Rows from block 5 of the encoder of a small masked spectrogram model, named by matrix and row number. Rows with one number belong to one neuron. Each number is 200 + 40 x the weight over its row's rms, rounded and kept within 0 to 999. All counts start at 0.
Before each neuron's rows are labels from the 100 clips, of 14976, where the neuron reaches its highest value: "responds to" is what is common among them. Only what is clearly more common there than usual is listed. The data: chords played on synthesised instruments. In brackets: how many of the 100, against the usual share in percent.
# fc1: MLP up (encoder.blocks.5.mlp.fc1.weight, 1280x320), inputs 46-91
# fc2: MLP down (encoder.blocks.5.mlp.fc2.weight, 320x1280, transposed), outputs 46-91

responds to: organ-like (25 vs 8.3)
fc1.436,200,222,212,250,229,160,291,190,193,188,180,166,248,193,132,233,265,222,125,119,187,164,154,190,215,196,177,178,155,126,212,208,149,194,202,212,205,240,215,228,228,141,208,191,259,199
fc2.436,238,209,208,279,294,175,217,200,207,192,228,208,220,171,172,201,215,265,162,187,161,227,163,185,209,183,206,192,150,165,168,149,182,143,214,174,242,253,259,221,193,211,163,216,224,188

responds to: strummed (100 vs 25); vibraphone-like (35 vs 8.2); instrument: organ-like (27 vs 8.3)
fc1.438,214,285,265,296,211,224,247,192,180,211,229,181,211,152,223,204,108,228,258,244,218,215,183,185,178,175,206,147,243,261,158,226,178,203,188,152,190,239,127,236,202,184,178,145,210,178
fc2.438,211,235,253,231,233,202,222,200,179,229,208,131,212,198,144,122,236,184,146,258,194,208,243,202,241,176,210,181,251,222,115,166,282,196,211,175,202,180,150,232,291,225,182,168,249,223

responds to: vibraphone-like (49 vs 8.2); marimba-like (49 vs 8.4)
fc1.46,217,183,212,277,198,218,204,198,234,174,208,201,226,177,206,155,169,225,243,196,216,200,188,233,156,179,158,253,91,180,253,207,131,167,215,205,195,183,234,185,232,163,243,175,146,208
fc2.46,150,175,166,120,206,259,199,191,241,123,205,168,171,148,279,219,246,261,174,222,182,177,156,222,208,220,213,241,161,248,98,238,180,169,145,199,267,203,258,175,252,251,233,200,219,152

responds to: playing: arpeggio down (59 vs 24.7); marimba-like (39 vs 8.4); instrument: plucked string-like (32 vs 8.5)
fc1.394,269,215,162,139,210,142,148,190,241,259,143,238,199,123,180,270,187,138,228,230,206,219,194,220,229,180,165,105,238,145,209,213,219,226,126,189,211,248,176,159,140,210,205,187,194,179
fc2.394,174,166,187,223,209,250,226,259,209,172,238,202,232,321,195,154,155,171,150,185,172,135,140,245,171,288,201,242,164,219,257,164,199,214,155,209,248,166,137,208,183,179,196,239,170,269

responds to: mains hum (97 vs 7.7)
fc1.684,165,171,175,134,73,197,207,211,222,225,264,200,235,194,190,223,158,240,238,224,260,137,177,199,227,172,118,182,265,198,239,186,169,148,183,168,234,179,150,126,180,164,184,215,181,140
fc2.684,251,217,162,177,142,142,223,144,154,265,220,189,124,182,191,217,298,237,224,165,221,203,169,185,174,120,192,178,280,234,258,262,221,224,210,159,144,240,191,213,220,195,218,240,197,186

responds to: arpeggio (100 vs 49.7); playing: arpeggio up (91 vs 25); marimba-like (45 vs 8.4)
fc1.82,172,182,205,117,182,218,204,173,195,204,201,260,226,194,253,205,145,218,244,185,204,185,157,235,219,181,151,210,169,255,165,199,169,190,161,272,196,263,180,189,181,210,188,218,119,149
fc2.82,165,230,216,222,165,228,251,256,201,194,219,198,131,222,206,145,219,163,177,190,239,211,197,210,205,323,221,231,204,202,265,218,202,182,149,225,222,165,188,152,216,163,184,277,114,193

responds to: saw pad (84 vs 8.5)
fc1.32,206,209,198,207,112,180,217,244,180,187,178,216,250,212,181,199,187,178,174,217,214,166,229,199,153,180,90,171,163,237,136,246,149,213,219,194,141,215,254,230,231,203,209,162,206,151
fc2.32,176,207,146,122,144,216,173,208,193,246,241,305,192,242,250,220,219,180,229,187,159,204,244,221,192,141,236,264,223,204,161,180,202,147,241,188,220,152,186,228,207,235,195,257,186,280

responds to: saw pad (36 vs 8.5)
fc1.248,163,237,233,232,211,221,189,272,214,207,125,183,176,299,177,170,229,189,137,181,160,144,179,163,182,213,163,157,209,217,277,207,188,224,165,209,233,234,202,225,227,223,218,220,161,181
fc2.248,150,182,230,193,211,147,221,235,202,201,224,195,154,152,205,355,126,170,241,213,199,291,198,182,288,241,171,265,180,221,178,230,196,205,140,185,176,238,145,202,206,162,188,131,157,248

responds to: marimba-like (85 vs 8.4); arpeggio (83 vs 49.7); playing: arpeggio up (70 vs 25)
fc1.591,207,284,177,205,190,184,164,200,185,210,218,194,213,209,244,192,221,235,196,218,143,275,156,206,299,124,191,135,180,156,173,218,257,195,222,211,217,195,163,201,240,199,164,197,213,196
fc2.591,180,217,199,185,174,127,189,204,181,198,262,218,174,211,124,214,200,155,317,204,180,156,222,232,173,205,137,186,157,188,190,251,179,216,243,186,199,189,167,118,238,251,157,187,171,181

responds to: marimba-like (57 vs 8.4)
fc1.239,197,161,230,234,203,202,197,139,215,239,265,270,250,233,192,116,183,244,181,233,205,267,198,190,206,212,155,192,247,152,218,178,170,231,216,189,208,220,120,185,192,184,131,207,170,164
fc2.239,155,245,240,259,242,184,132,248,157,187,228,196,188,164,155,248,243,184,231,189,231,147,182,215,176,181,222,139,206,168,260,175,196,206,226,181,241,183,189,202,164,204,205,194,186,229

responds to: white noise (40 vs 7.7); marimba-like (27 vs 8.4)
fc1.290,231,206,222,248,259,166,223,210,189,248,179,103,253,197,206,157,221,244,203,191,172,187,238,164,206,171,169,115,180,188,179,182,209,236,226,241,251,240,235,206,203,189,157,117,213,174
fc2.290,199,170,208,189,158,225,185,112,260,166,258,179,170,202,192,207,219,183,242,203,234,189,200,201,165,222,182,239,203,180,180,221,178,169,196,185,195,166,188,98,174,206,225,196,147,194

responds to: mains hum (99 vs 7.7); horn-like (27 vs 8.7)
fc1.704,225,149,190,132,107,220,155,200,260,212,166,232,243,245,165,245,179,167,296,205,204,228,133,208,153,188,145,189,241,217,292,227,152,159,161,224,225,193,210,233,241,165,233,174,171,217
fc2.704,207,168,229,259,163,217,295,163,253,246,221,171,155,157,213,239,226,171,193,150,204,173,233,194,89,210,156,186,181,194,260,253,159,201,175,222,188,272,216,201,218,240,164,258,212,135

responds to: arpeggio (96 vs 49.7); the note D# (83 vs 29.5); playing: arpeggio up (52 vs 25); thin (high-pass) (32 vs 12.3)
fc1.558,201,219,286,221,214,249,162,233,172,211,213,122,267,184,241,248,214,110,270,229,205,161,210,155,147,168,178,226,131,113,211,168,256,196,187,195,202,208,124,165,145,200,256,170,231,197
fc2.558,204,145,131,182,181,200,196,179,183,225,219,226,209,144,154,238,165,214,151,158,209,249,124,168,230,180,115,229,176,171,177,232,149,216,180,212,189,187,264,145,238,205,213,181,246,155

responds to: organ-like (63 vs 8.3)
fc1.306,203,192,129,194,232,160,235,195,238,240,185,221,163,207,130,199,209,240,208,163,177,236,220,219,292,202,217,274,224,225,238,216,204,201,182,229,228,229,209,153,242,175,151,107,247,192
fc2.306,218,262,236,172,148,257,176,164,150,229,210,182,229,204,182,197,229,235,143,230,211,143,177,181,116,179,197,160,186,227,143,197,157,210,243,208,168,167,275,241,196,251,223,235,164,189

responds to: organ-like (60 vs 8.3); square lead (31 vs 8.2)
fc1.605,285,252,202,173,159,153,211,268,164,209,203,169,223,182,267,210,295,217,183,222,191,167,191,241,242,162,188,185,243,227,197,240,231,220,193,190,186,222,168,186,203,196,131,142,147,213
fc2.605,236,213,144,181,218,162,133,205,309,160,191,224,178,138,246,234,180,203,186,212,152,226,219,270,225,197,216,163,151,125,215,207,120,176,230,191,164,178,220,167,256,205,194,242,186,211

responds to: strummed (62 vs 25); saw pad (41 vs 8.5)
fc1.55,219,152,200,207,169,225,273,216,222,156,148,110,195,226,162,236,273,272,226,210,162,213,211,231,205,191,200,224,188,212,191,285,117,244,162,197,226,240,258,195,260,261,160,189,247,107
fc2.55,136,230,205,177,247,242,228,237,222,232,204,191,137,166,166,197,180,163,232,196,189,170,275,196,155,232,172,235,166,148,144,211,137,213,239,207,226,201,251,229,167,243,191,183,182,166

responds to: string section-like (50 vs 8.1); saw pad (44 vs 8.5)
fc1.512,223,222,207,227,130,232,251,160,189,241,190,199,201,197,131,258,173,235,121,208,158,252,197,139,162,179,240,160,218,220,239,267,186,211,185,232,173,132,237,155,200,79,223,140,191,121
fc2.512,217,149,131,232,195,175,194,271,188,249,169,173,192,359,202,205,190,166,248,188,179,233,190,233,170,201,119,164,187,204,199,246,173,168,232,197,169,221,196,225,183,234,204,191,251,233

responds to: white noise (27 vs 7.7)
fc1.453,255,222,195,111,175,187,233,134,234,257,125,183,168,197,57,220,214,153,206,174,250,294,209,198,183,184,160,215,162,197,218,252,156,195,150,254,187,151,184,232,258,293,140,205,222,195
fc2.453,174,158,282,255,163,198,164,180,209,176,170,254,206,154,218,177,218,197,235,234,238,159,280,196,214,217,241,186,214,213,273,229,203,134,184,205,188,223,174,183,250,112,139,253,127,236

responds to: harpsichord-like (93 vs 8); arpeggio (80 vs 49.7); text has "noise" (40 vs 15)
fc1.166,217,162,169,144,215,147,267,165,215,158,182,187,166,179,230,167,214,251,173,213,224,281,236,216,225,207,206,240,208,198,115,193,227,232,180,262,203,272,123,175,273,256,166,235,180,176
fc2.166,172,265,140,234,199,205,186,299,168,243,188,268,111,225,137,221,180,165,216,225,189,89,169,164,148,183,201,174,195,205,245,228,186,250,241,144,195,134,256,179,165,224,234,151,141,187

responds to: playing: arpeggio up (59 vs 25); square lead (36 vs 8.2)
fc1.471,188,247,229,225,190,267,276,191,143,155,232,122,219,234,236,188,208,153,178,257,194,251,148,246,193,184,164,190,235,243,185,164,218,191,204,142,200,139,174,256,172,174,239,252,243,201
fc2.471,201,105,225,231,192,149,108,152,260,215,196,232,218,161,196,185,202,235,210,159,177,198,198,184,206,191,202,209,189,161,179,222,216,220,230,215,181,224,238,168,199,270,168,204,175,162

responds to: playing: arpeggio down (66 vs 24.7); marimba-like (28 vs 8.4)
fc1.118,216,144,255,183,161,185,236,215,267,223,241,217,193,163,286,256,148,156,188,180,284,119,255,221,177,206,216,171,151,183,202,226,195,161,126,178,159,157,179,223,179,158,182,257,215,182
fc2.118,225,176,195,326,269,185,211,232,208,117,217,230,118,190,169,101,195,243,190,185,194,212,265,146,203,202,285,197,214,205,229,185,255,184,184,190,184,236,207,153,220,144,148,212,194,199

responds to: vibraphone-like (83 vs 8.2); block (51 vs 25.3)
fc1.765,224,257,258,276,209,217,251,168,133,156,221,187,221,137,145,141,214,232,167,188,250,283,259,185,265,213,230,250,190,310,179,215,189,156,217,208,181,167,201,277,243,151,257,125,242,200
fc2.765,244,192,220,286,183,209,206,240,207,206,188,274,201,251,116,103,186,267,162,216,214,241,252,180,152,295,169,300,255,219,229,219,203,256,161,204,200,216,156,247,187,207,151,133,227,239

responds to: organ-like (62 vs 8.3); string section-like (30 vs 8.1)
fc1.89,222,261,195,188,178,213,242,173,188,247,263,239,145,222,195,166,218,257,215,154,292,178,146,174,172,181,166,204,195,196,231,205,149,263,228,127,195,159,262,224,236,179,178,206,205,141
fc2.89,141,174,195,224,167,175,214,221,156,199,232,205,226,217,156,297,221,157,167,318,211,151,154,225,174,197,176,131,209,251,232,177,189,190,201,164,198,152,217,173,152,242,181,183,196,211

responds to: vibraphone-like (94 vs 8.2)
fc1.277,196,171,252,156,148,201,177,97,274,204,201,168,215,156,186,222,202,191,216,165,226,134,213,193,170,179,135,224,131,239,217,203,231,160,268,199,152,241,231,199,188,122,252,200,133,199
fc2.277,194,224,194,181,204,285,208,195,310,79,190,173,204,145,246,195,144,189,199,220,201,165,184,217,141,147,227,164,142,207,126,247,195,206,168,159,170,244,161,172,180,216,182,261,202,200

responds to: thin (high-pass) (41 vs 12.3)
fc1.341,260,193,157,253,211,192,241,215,203,220,147,173,225,203,164,175,205,196,210,231,162,188,205,210,228,202,189,187,198,144,115,165,172,253,193,214,157,243,194,145,300,171,244,158,241,190
fc2.341,240,194,188,261,253,176,212,242,136,235,226,216,231,210,156,205,256,263,221,146,253,143,196,187,262,198,202,106,109,144,205,184,214,260,279,198,220,241,205,238,141,160,122,164,173,226

responds to: arpeggio (100 vs 49.7); playing: arpeggio down (67 vs 24.7)
fc1.88,184,116,135,133,123,113,162,242,213,195,259,233,193,254,223,200,215,239,189,243,157,217,185,241,231,169,257,149,197,185,231,292,237,212,199,219,140,162,189,201,173,179,206,96,165,192
fc2.88,210,186,208,152,188,155,232,220,216,331,196,186,227,187,143,203,247,185,224,222,146,172,220,128,189,164,209,180,238,177,272,176,165,159,256,148,167,228,235,217,200,159,143,186,205,203

responds to: mains hum (55 vs 7.7); horn-like (39 vs 8.7)
fc1.541,194,190,176,178,209,207,178,198,245,180,171,196,203,228,171,254,209,184,261,215,187,176,114,239,182,209,169,143,205,136,250,188,190,179,179,221,210,159,284,142,206,124,205,159,241,234
fc2.541,152,210,163,207,173,170,202,169,250,269,235,184,162,259,231,207,138,189,246,175,265,192,183,214,172,212,172,243,201,200,261,171,161,199,219,230,210,262,217,249,93,260,148,283,217,232

responds to: arpeggio (100 vs 49.7); playing: arpeggio down (92 vs 24.7)
fc1.184,196,210,156,207,214,171,180,274,266,73,226,200,234,235,248,196,199,186,166,170,222,209,142,205,228,186,165,226,203,215,207,215,206,147,265,219,195,160,174,185,275,156,187,234,284,172
fc2.184,162,198,218,216,213,251,256,244,218,223,228,182,205,194,135,191,222,199,245,189,211,215,215,161,316,221,230,173,129,153,195,172,159,144,211,203,242,140,187,198,221,210,173,192,218,280

responds to: block (77 vs 25.3); marimba-like (49 vs 8.4); text has "noise" (40 vs 15)
fc1.378,207,226,239,211,153,205,271,156,179,118,221,204,203,181,197,153,146,255,168,150,220,258,250,233,146,137,168,167,109,162,158,245,141,167,234,200,223,176,196,190,186,244,232,216,202,167
fc2.378,173,202,222,219,187,207,145,150,223,284,207,229,204,191,105,199,238,183,227,206,248,134,171,198,218,151,195,237,219,249,219,182,170,109,197,172,192,181,219,166,134,201,177,256,139,177

responds to: string section-like (33 vs 8.1)
fc1.309,197,250,186,202,185,181,205,172,129,230,175,245,159,206,167,171,299,166,265,196,190,189,141,171,180,166,243,131,240,212,191,236,206,271,230,208,224,168,220,260,181,195,255,142,156,220
fc2.309,212,238,226,174,203,162,251,256,281,245,223,180,220,138,235,224,118,224,104,211,130,248,222,231,274,253,236,198,172,172,207,190,230,174,174,169,185,237,163,205,240,211,179,243,261,176

responds to: square lead (41 vs 8.2); horn-like (28 vs 8.7)
fc1.245,199,190,215,233,210,181,209,137,220,139,155,188,236,225,188,266,194,175,205,243,201,172,183,206,132,214,184,225,130,207,167,202,216,197,151,218,165,243,118,152,245,193,246,160,196,206
fc2.245,269,208,177,291,228,197,199,265,169,216,219,213,227,264,216,156,155,205,177,182,240,220,177,194,263,175,170,130,171,171,178,168,170,231,271,142,190,238,235,242,150,177,160,200,237,210

responds to: string section-like (40 vs 8.1); organ-like (27 vs 8.3)
fc1.549,246,241,227,231,244,195,146,191,179,243,129,241,189,194,207,167,240,238,167,194,197,188,142,186,179,205,165,278,194,217,250,227,156,266,125,184,219,154,175,132,231,226,123,252,280,168
fc2.549,198,224,167,167,205,201,216,205,218,157,230,177,159,179,192,258,261,253,264,179,184,209,177,270,183,227,197,174,228,182,235,219,196,249,170,165,201,184,140,134,193,290,224,203,185,129

responds to: mains hum (41 vs 7.7)
fc1.266,183,192,192,178,197,203,170,196,207,213,239,276,275,238,160,132,179,232,240,254,181,237,171,152,247,164,161,232,236,214,214,225,189,246,212,181,236,149,192,281,234,173,174,202,256,233
fc2.266,137,219,233,244,220,256,258,198,187,188,235,146,184,159,221,224,254,193,181,178,154,214,261,243,144,161,201,202,113,175,186,227,160,183,237,198,194,220,192,176,245,234,233,161,171,234

responds to: vibraphone-like (33 vs 8.2); harpsichord-like (32 vs 8)
fc1.389,191,157,192,135,138,170,163,131,226,251,156,162,218,157,175,226,221,163,209,228,200,186,175,209,160,204,220,274,224,256,246,231,264,184,151,176,170,215,206,184,212,212,257,174,180,193
fc2.389,167,190,194,214,178,276,280,155,217,157,191,134,186,186,215,193,139,212,221,240,275,197,254,173,166,140,172,233,132,197,173,208,173,167,235,203,234,235,168,138,150,192,176,231,150,217

responds to: vibraphone-like (66 vs 8.2)
fc1.168,175,152,229,188,124,220,179,95,265,165,265,225,231,144,183,113,135,236,169,166,213,183,241,166,182,159,216,217,189,131,177,237,209,166,247,152,163,223,133,183,151,99,258,83,221,199
fc2.168,214,234,205,264,197,166,230,153,194,163,152,173,169,163,195,122,212,257,205,190,245,245,183,164,236,217,235,204,200,237,273,243,196,190,214,277,260,229,176,183,146,173,223,147,164,225

responds to: block (97 vs 25.3); square lead (38 vs 8.2)
fc1.530,198,180,232,254,176,165,186,175,157,172,200,191,211,139,188,165,178,247,265,113,177,238,244,161,183,197,218,179,195,249,225,279,148,230,213,209,199,169,204,245,204,194,158,251,217,162
fc2.530,187,146,190,235,195,203,180,206,218,229,195,198,174,193,139,253,234,248,160,165,217,129,110,163,197,171,187,208,208,151,230,201,202,231,234,240,214,186,290,172,209,225,209,244,158,158

responds to: harpsichord-like (25 vs 8); electric piano-like (25 vs 8.2)
fc1.408,202,241,245,246,211,208,137,183,150,206,192,241,234,236,260,158,210,216,121,246,178,260,220,174,226,164,212,280,219,216,192,186,168,221,169,211,202,227,170,205,259,221,237,165,207,178
fc2.408,195,174,195,201,180,141,245,138,269,145,181,138,159,197,181,236,203,187,200,176,208,149,195,238,147,208,257,199,133,250,229,205,226,188,222,213,173,200,214,143,210,223,207,233,121,229

responds to: playing: arpeggio up (63 vs 25); vibraphone-like (34 vs 8.2); instrument: square lead (27 vs 8.2)
fc1.17,170,214,235,201,158,210,227,261,145,260,167,225,263,166,206,224,153,227,239,135,286,225,189,234,232,183,178,209,187,190,242,227,221,239,204,248,198,245,189,265,164,181,187,144,228,139
fc2.17,230,213,212,295,196,194,231,214,123,227,178,193,112,226,155,240,249,170,243,197,182,241,190,198,212,175,232,259,242,185,261,192,207,267,198,141,197,184,191,165,250,190,190,196,155,245

responds to: playing: arpeggio down (87 vs 24.7); vibraphone-like (49 vs 8.2); instrument: marimba-like (46 vs 8.4)
fc1.312,167,176,207,232,164,206,238,212,130,214,169,152,171,211,186,159,177,147,186,182,213,139,104,233,220,141,196,193,172,250,185,202,172,258,163,255,177,205,178,167,215,180,251,204,165,185
fc2.312,170,189,216,187,206,279,188,225,188,191,262,182,212,200,152,128,209,179,214,116,143,303,166,206,248,192,202,247,198,241,133,133,207,255,230,269,206,235,181,134,263,166,223,110,225,205

responds to: block (66 vs 25.3); clarinet-like (65 vs 8.2)
fc1.411,190,208,186,233,177,237,245,210,183,180,234,155,190,242,210,197,170,132,223,245,262,209,161,179,142,194,219,197,205,221,178,217,222,224,214,142,197,123,181,191,204,125,206,186,221,198
fc2.411,195,206,186,199,179,199,155,162,208,191,229,112,223,203,215,238,184,164,229,152,229,198,116,158,162,169,188,172,226,146,276,252,204,160,180,234,228,231,244,247,159,177,238,227,209,166

responds to: organ-like (29 vs 8.3); electric piano-like (26 vs 8.2)
fc1.663,275,294,218,212,184,210,213,180,172,248,126,257,222,262,124,143,185,186,144,264,187,188,175,182,170,205,217,263,178,249,186,187,172,145,204,220,194,163,115,199,218,232,226,256,167,220
fc2.663,136,145,181,138,158,171,196,155,208,154,236,201,177,185,248,214,207,213,240,161,190,258,203,237,220,262,205,226,194,149,237,180,253,197,193,169,227,241,163,220,267,150,147,232,159,232

responds to: string section-like (56 vs 8.1)
fc1.430,255,204,184,254,210,193,279,261,75,245,201,182,143,190,192,223,174,172,166,246,220,166,115,177,196,179,218,242,212,267,207,248,222,260,127,255,199,160,161,161,242,288,142,234,152,221
fc2.430,191,147,214,247,171,251,203,86,182,161,218,181,192,232,163,177,241,174,199,203,211,225,203,210,209,218,268,229,221,180,143,190,247,211,191,220,214,239,192,190,185,148,195,224,213,297

responds to: arpeggio (76 vs 49.7); playing: arpeggio down (73 vs 24.7); marimba-like (31 vs 8.4)
fc1.95,275,268,167,178,236,183,248,185,249,198,128,220,179,238,144,208,177,212,199,230,157,267,180,140,184,150,218,208,169,200,165,182,163,191,170,179,191,221,91,196,171,285,190,179,264,178
fc2.95,187,120,196,173,217,218,227,161,228,196,153,209,214,219,173,215,218,177,187,163,224,230,202,191,107,194,161,227,191,169,269,215,169,161,182,235,149,180,241,181,222,306,184,223,203,129

responds to: marimba-like (72 vs 8.4); text has "noise" (39 vs 15)
fc1.753,270,172,172,189,163,156,193,183,218,220,164,252,227,194,225,236,173,224,252,113,171,187,194,208,211,151,190,188,186,274,229,258,250,303,156,203,142,220,195,262,180,129,171,204,206,216
fc2.753,226,148,251,272,182,263,217,165,208,168,183,258,184,226,230,242,144,215,249,248,151,199,228,179,182,162,215,221,153,83,233,257,194,163,166,224,171,191,209,244,112,188,259,227,191,255

responds to: thin (high-pass) (44 vs 12.3); instrument: organ-like (30 vs 8.3); mains hum (29 vs 7.7)
fc1.476,249,155,158,247,192,176,279,195,251,148,250,164,166,168,215,168,188,165,210,169,190,165,211,168,204,155,221,224,186,193,208,247,158,158,181,112,157,205,150,155,187,179,183,203,237,206
fc2.476,223,230,152,216,228,158,259,224,86,204,222,205,164,192,193,177,282,202,245,196,239,237,143,177,257,205,161,135,267,173,220,201,160,178,211,169,206,193,237,253,162,259,198,206,264,147

responds to: square lead (29 vs 8.2)
fc1.380,181,198,288,255,267,256,282,233,180,186,200,137,167,166,235,200,191,175,199,206,204,189,187,150,219,203,205,168,107,148,174,112,141,158,176,277,289,228,247,157,182,242,181,241,156,181
fc2.380,203,246,154,176,167,163,169,160,200,229,219,260,214,264,203,189,251,223,285,251,238,140,241,180,149,180,191,217,207,177,231,218,206,208,291,113,179,145,205,220,169,223,242,135,148,199

responds to: marimba-like (98 vs 8.4)
fc1.29,211,158,225,197,138,173,213,115,287,222,172,172,188,128,106,163,181,228,235,133,232,194,246,146,156,203,204,171,168,184,236,233,225,187,219,226,160,207,183,194,223,236,228,200,161,193
fc2.29,127,154,165,234,195,244,246,199,216,219,201,274,199,235,238,206,190,133,208,204,215,181,124,169,174,171,205,75,186,147,277,270,178,209,265,231,169,150,186,197,198,162,178,187,236,225

responds to: saw pad (44 vs 8.5); horn-like (32 vs 8.7)
fc1.610,170,270,200,238,217,219,174,231,247,219,232,159,259,201,214,209,192,252,191,241,223,166,276,205,229,195,155,212,127,192,151,214,193,167,299,134,158,171,184,269,238,100,230,196,200,187
fc2.610,186,126,225,247,218,214,198,188,217,151,231,249,166,259,151,143,145,194,219,173,186,161,162,164,108,224,264,196,266,217,162,183,189,232,165,237,275,259,206,219,216,216,108,213,168,113

responds to: arpeggio (82 vs 49.7); playing: arpeggio down (50 vs 24.7); organ-like (34 vs 8.3)
fc1.701,184,154,240,160,188,171,205,143,216,218,201,160,178,216,208,224,160,162,225,104,199,198,228,194,182,225,175,304,144,152,195,179,240,226,212,199,208,212,216,211,157,187,226,251,187,166
fc2.701,149,175,206,186,183,230,282,282,203,206,240,208,195,150,177,243,210,190,203,278,205,225,193,232,207,229,191,171,227,172,211,173,194,209,184,131,180,160,254,157,197,233,203,165,189,173

responds to: playing: arpeggio up (73 vs 25); marimba-like (42 vs 8.4); instrument: vibraphone-like (39 vs 8.2)
fc1.533,232,174,251,270,221,254,189,148,255,212,193,186,271,240,241,137,215,212,198,193,183,251,213,220,246,115,196,262,213,124,220,213,191,188,186,250,139,220,189,256,223,152,241,240,233,214
fc2.533,192,182,128,171,188,182,151,218,239,181,188,198,138,187,225,259,213,187,251,174,178,188,219,207,275,135,245,163,163,205,183,215,174,133,238,174,173,142,181,216,148,227,235,205,169,230

responds to: harpsichord-like (99 vs 8)
fc1.557,216,237,172,123,258,162,217,204,237,186,202,188,197,195,240,149,254,265,131,200,246,260,252,203,184,218,195,233,196,217,132,225,256,238,197,179,226,258,164,221,245,261,220,121,163,159
fc2.557,236,211,152,225,143,182,217,247,143,179,185,249,191,205,224,157,236,174,186,266,141,70,200,178,147,217,189,147,214,154,223,213,202,176,189,199,209,146,213,166,174,235,226,182,167,195

responds to: marimba-like (58 vs 8.4); vibraphone-like (28 vs 8.2)
fc1.202,233,176,241,268,172,160,200,128,232,120,231,174,260,204,156,164,141,199,247,203,201,238,268,222,215,172,215,235,71,164,245,216,161,160,172,169,221,118,214,192,207,176,238,199,219,230
fc2.202,199,164,176,121,124,191,217,154,196,278,224,211,211,207,140,188,234,214,201,158,210,184,230,228,248,269,203,211,250,233,235,222,171,216,209,198,191,142,247,202,233,248,212,177,200,207

responds to: organ-like (44 vs 8.3)
fc1.595,167,211,176,173,187,134,169,218,154,214,209,183,237,200,149,238,183,155,177,128,191,177,202,158,126,155,124,238,252,175,245,188,233,149,254,251,178,124,214,200,220,172,195,192,260,200
fc2.595,228,179,193,275,211,208,199,141,181,188,202,182,189,209,184,140,207,227,264,181,194,193,179,220,211,268,245,135,187,232,191,235,188,213,156,176,220,287,155,165,162,204,229,188,156,230

responds to: vibraphone-like (80 vs 8.2)
fc1.304,200,244,248,266,173,214,204,150,193,115,156,176,207,139,147,120,206,235,247,145,197,156,211,224,223,191,197,174,164,277,257,274,179,246,271,206,221,191,212,234,245,157,174,221,234,189
fc2.304,205,197,224,259,259,206,141,253,210,210,204,261,176,227,178,197,299,272,244,211,183,198,158,240,220,276,183,216,236,162,313,220,208,199,229,237,175,230,166,196,263,206,158,152,174,221

responds to: organ-like (88 vs 8.3); arpeggio (82 vs 49.7)
fc1.676,194,233,252,157,217,223,250,162,131,191,236,201,198,194,211,127,257,304,148,138,197,225,146,243,186,146,190,214,174,248,162,190,178,169,256,205,227,221,196,216,249,246,148,213,190,163
fc2.676,212,213,177,186,216,170,196,306,216,196,167,222,241,238,223,232,225,183,190,195,156,228,99,223,248,185,189,173,189,148,148,153,208,208,171,234,207,194,259,219,191,177,219,226,205,218

responds to: marimba-like (74 vs 8.4); add9 (25 vs 8.9)
fc1.716,253,209,228,206,172,142,130,143,222,213,199,260,205,199,151,188,247,171,236,156,209,187,198,150,128,190,192,113,207,258,205,272,206,184,231,172,141,227,201,193,227,209,177,135,175,175
fc2.716,222,172,148,215,180,161,244,202,210,257,156,243,212,216,177,208,182,180,241,159,176,141,281,170,171,193,188,159,211,121,269,178,202,196,239,211,207,147,166,139,171,188,220,254,210,209

responds to: marimba-like (39 vs 8.4); rumble (26 vs 7.1); pink noise (26 vs 7.4)
fc1.433,192,263,221,284,227,183,261,223,207,183,133,205,197,173,177,196,226,217,235,203,181,185,203,250,181,193,201,166,92,179,218,199,67,159,183,202,226,244,170,151,247,221,196,184,235,203
fc2.433,155,312,239,208,188,236,150,144,212,178,244,225,193,145,220,252,158,212,206,267,195,238,181,197,242,193,145,234,165,230,202,149,148,105,207,117,173,131,218,222,231,190,226,258,271,231

responds to: strummed (66 vs 25); harpsichord-like (39 vs 8)
fc1.216,158,207,192,162,195,175,333,255,190,158,236,205,176,180,223,210,245,231,186,247,248,211,176,214,207,219,131,187,222,243,85,251,172,180,205,160,194,179,109,128,228,236,135,170,170,134
fc2.216,167,191,226,198,245,234,262,206,145,200,200,274,148,163,156,218,187,209,224,201,157,164,220,216,208,222,216,190,180,205,201,120,171,183,195,228,154,247,159,253,191,170,149,206,206,258

responds to: strummed (99 vs 25); vibraphone-like (34 vs 8.2)
fc1.54,192,192,234,205,200,242,254,218,297,105,254,186,182,171,229,132,173,254,146,203,201,279,213,209,199,170,131,257,142,200,163,240,127,174,263,190,217,206,149,189,271,188,135,231,259,189
fc2.54,240,200,223,243,207,225,230,198,160,213,227,187,213,192,194,306,243,155,136,189,200,225,256,203,222,265,266,166,254,182,167,163,235,181,258,229,201,244,47,158,209,236,203,147,248,169

responds to: playing: arpeggio up (54 vs 25)
fc1.674,192,164,197,274,152,210,202,150,186,209,242,254,196,113,168,159,149,254,154,272,212,258,228,167,194,196,158,266,139,295,127,211,190,181,239,158,196,200,139,120,270,156,160,214,230,172
fc2.674,174,209,206,139,198,228,157,278,216,146,196,178,214,217,205,288,255,142,237,232,239,131,205,227,143,230,241,147,269,144,238,192,226,215,177,208,179,190,167,252,158,283,286,176,246,229